Rows from block 6 of a small masked spectrogram model, named by matrix and row number. Rows with one number belong to one channel. Each number is 500 + 40 x the weight over its row's rms, rounded and kept within 0 to 999. All counts start at 0. Numbers have three digits each. After the name is the row's rms in percent of the matrix's.
Before each channel's rows are labels from the 100 clips, of 14976, where the channel reaches its highest value: "responds to" is what is common among them. Only what is clearly more common there than usual is listed. The data: babble in 24 made-up languages, each with its own sounds, syllables and stress or tones, from a formant synthesiser.
# convs0: first 3x3 conv (model.blocks.6.convs.0.weight, 80x80x3x3, each kernel summed), inputs 0-79
# convs1: second 3x3 conv (model.blocks.6.convs.1.weight, 80x80x3x3, transposed, each kernel summed), outputs 0-79

responds to: clipping; mains hum
convs0.63 088:457513557589488473473576491464496496439504497575494554461487464513460506506454456478490551532451514429513533580473482535561558444494495551470483467501499478506474515515433469553537458613522450581478497498475486500531473469433553493520519523
convs1.63 125:417482487396431513517512522476546514530504527510585466526464504545510469504513514571507560490522506627516510551524470488542503490498452448507528491496531483541542484492490550487409543419550497497532449501477453429535513470477561544508522509

responds to: clipping
convs0.66 097:434464509542583492451585410483505484436499501522524534489528492467483584545510529490455509502430496508475486517568494548474449495486507467511536512437477501447454452560535567504489522517529483511436525458453412472487484524564536579537526490
convs1.66 114:528570559469407474553473558526519542517442544497493498521484522573536438535530415466513452509536475471521521546481487425472502497520507577545492474579482445491519540522455397470537484453467484457537501542518529536482506474465478460527453471

responds to: clipping
convs0.31 102:411476533559565521451416462570486486528443495530486496410547552443536481558522545486509494475457530422460497479556465461438432454467518459494493432512482510518498522515510531470520505473466497539488540513509391507511482488489579515500507516
convs1.31 078:527439481589476517526504493580517472458546477550501512426477462490523534443505453497538438486508507542589559531414546568528533583498487503463548508485494482547507434545528507515509533626519503506517468443476509548469518505504480511492504474

responds to: clipping
convs0.68 115:485510502488500480505473485526501454462499488499447514519446511418525502476484523500480572541490478458484484506552425480529398519470541395516522448433507479421541440480507548489491494472581576455608482523528532481497483503456447491470444526
convs1.68 084:507468555487474491553486538464522512500390562495518500552470517533540535521495420420505493483505505475466586474506583534508526445507504508536535521490535556545461492570544405482566488482417482477485492466514487486504585451460498465540497466

responds to: reverberation
convs0.26 093:466467457534523424516594483497527487400527470526578534458512524512502522506473605526443511474425479517503491449504523463490530549481513609487480526511456446500471420508522430490501494495497482518515503521461492443520486496507551519496414437
convs1.26 092:527531530533487557530423541520519491541482488494383498494481562485514480441468399528468500499523434486548569531491523518418480475523480448481479485527544520538510506431507524533461461535462477497515548443531542481496499477436434474446508593

responds to: clipping
convs0.36 089:517539504531489457473495446568561569479494494409609517502543497510554477570434618483500534480486559554517529516533445515461496508475447533440515537474565416532499465526475497457487481512471515534481550496452473502497561484515523507492499478
convs1.36 085:500451437493529511432502516606455481541508537548440547435475540571543531458562405536555465482488493501482501537442547542483473462509501468526462508440550507503553498498477532555551475462426522476468471553486481523438467466466473473491540498

responds to: mains hum
convs0.24 114:522514534485495508497437527528475527489489532500488491530531452443576472501511521469474464490579486566515565424505511572497490528429473542580485554550526457505517547494520505525596536470459408449440470526548571516468446489486492436488535480
convs1.24 090:474504516421444473452510524534490443485466527440487417599438522547451467546483469491488543476522482535436477475489492443494501471476541520535454440499526488498474472494535462567438506466519435452500447529506394508497512470473472555542434543

responds to: mains hum
convs0.0 097:449511526430449454459468452486505481470591476544550523533450500525511400483504519567474531471561472481553507476492518485446468498491547434548517509458538474470495471546484513507400444544506514502525498476504500436497542445489517463505381467
convs1.0 096:531500506419491473492456536520460479454480530533507504441494549579573500507547558479478421536485534600439445520530556548465546496527457522455575470538479471541510542489499521508518528442490550582471488524434485544500464443530530469498545510

responds to: reverberation; /z/; muffled (low-pass); thin (high-pass)
convs0.16 107:403459531521483385468497509447527495479479507502448562482465541507447471464439460488499549462533497484479431494522515521510457516488553488530573472460489506475417456466480503492452506479436486471540514516561528443509468409436470470530525430
convs1.16 082:555464453431494464492454474471451465522543512464516474431514474450521500512473518482475476463512487514530467510529562470478442467474479569507482457495495522461479441446465480493535643497479456488501416442540479519533510599512538407502520525

responds to: mains hum
convs0.61 088:451489530433452426439466536462535409515511507534484482505547532462463450484557505480504505484488553587506499509417544547437520502524506500529476481509526445496510490453471467558426475444467502522553510497539529511441419445551460443557486487
convs1.61 092:516561542383477538519491482447495525531538533410511584533502513524509502502497478505387473515555510499558472470470435488472505529460520582468461525541484558506501496487523535481508494460512481521538456515522480442557503501478461467396440462

responds to: thin (high-pass); mains hum
convs0.28 108:443483531471455468481419447465482495505552565504471472475454526488501524504461517447512460432470522527478468518495503563505432413474547523518468473449521455468535478504445545507483560437456483436588495436456460470544449443532532559497456486
convs1.28 102:511522471478551466510547559518540430462457541495515468499479531511496575511531523520470476464535568477556483536473575447501474518556506523458579443547498525441426483497527439466518503522556588481513564477493482476477494609510437532484543495

responds to: clipping; mains hum
convs0.76 082:530471465463537496502388522549459494521559501518486519450527459506533437516524523470458544485509487389494462440487535591468573515400508483492541502465527490514523530527539511529558493517534458535496571423516549477484531543492506491455562489
convs1.76 123:443402517436438478515561485472579527523520514513530473478485489480532474490551489548501553506519541640477488480474544570541530452517442482511511481509492467512521474530493542522416578418452498485566470495510468479514513511460480521470544488

responds to: mains hum
convs0.65 110:538482529518549537423490557458515516488541482470527476531496549508499503503489508449530469524560562549507525480421448470520464456466509380528462514541516473532434476590519477453531481533438525540525544468500499527588480455434469526471514565
convs1.65 096:561431526488592389555503487514528487458444442530616417505465522474537442512534488512530511526511555543466532551505476445528512499418511477486512464516518518501484464506582489492505480498522532528510470479472554530428502503566520487544484495

responds to: reverberation
convs0.7 100:440513521489524478509564509510595537521509484507429526480442478514469526496484518450531484487498526513416484466478527495387546523462498546445521520507484446483488496426547523520462485542552536522466522608527450461496401515503472534440560497
convs1.7 104:516554454483488487532486572503463498581546521509485449503457536538465530477483446488565503397507472530506487486569402490510471529536515445454468526456486555467519446452494449489565492559553508470483487454502520408471548472456560505488490446

responds to: mains hum
convs0.4 086:554531447549458445504594497548552549501549460518492527445459466535501515532507468507495473470511514489515420531593524438412421539487511472471480515512451464443487453501528520506439532478483497495573464515530443507562472544435522496455541480
convs1.4 105:546479606583516452445501568484486488507510497473470501507468528508492566497528593492555503489484460424496557511483560438466545552493515518518524511499486562444523455539501559484568467499505568516484492506504599482497486398504473478464500490

responds to: mains hum; rumble
convs0.54 118:441479516468482474545479471532497508465490501523459545511526522517487536498419531487511507578475491529496529450463538522536477548500475518486491455493526589492453527498534565507552497471487520440500522467546436511421617529424437514470484621
convs1.54 109:537504492543509519523508500484479500476551519511600501496491539500531456481542500500500542605468508450565494510555493572546498463461503371458472469495508473543457445533502417451454518524487480494496461535532471479527543476552580555500497418

responds to: thin (high-pass); mains hum
convs0.42 103:469412479560544464502502456496523421467483503462451530432528470498474482508481550466479505453471557524537561575418582552519505507474484519513485543493491519463461452525490523492547572486453440510515533472499492446435486557551438540427527513
convs1.42 097:431391535519510497418546457507430449534536398504539474447470424487519530475459468430484531439488458504499465483502475439495502490523502516506467502453495533462497544474522517506455486509553518514476506481543518448497502471504493615445500573

responds to: mains hum
convs0.72 095:536544518539521433489655530503565470547501475513529512493469583534463503542509469546423481478482507495480484503477485481452490503476560470545523435507524568514493443496525521494523512536483526547494465624517432496524544489553491523487540465
convs1.72 091:485523506477514516510327533519460497473494519537481498507552512563573508472483509514565458509534524500557604465540472427499532554520569550512531475451536453530508484489492426518530465550472465521454493475467547497541469501468472492523472522

responds to: clipping; mains hum
convs0.79 086:485502505485540520496524416579554549483449517582455513475557495514483490515551470486526525517515431470526503611559454531493555429519514481478587480521519560496524471506510477549521501491568548532486516535555427555524444484578504503511498527
convs1.79 101:508528507508511536476464612448519516512529546494511475506566473540524444476480477471474534516514501492534524399487544469522522608521504430458495523518444476530504416534529490516546498579516502493445438490491560554502577516468528414519532486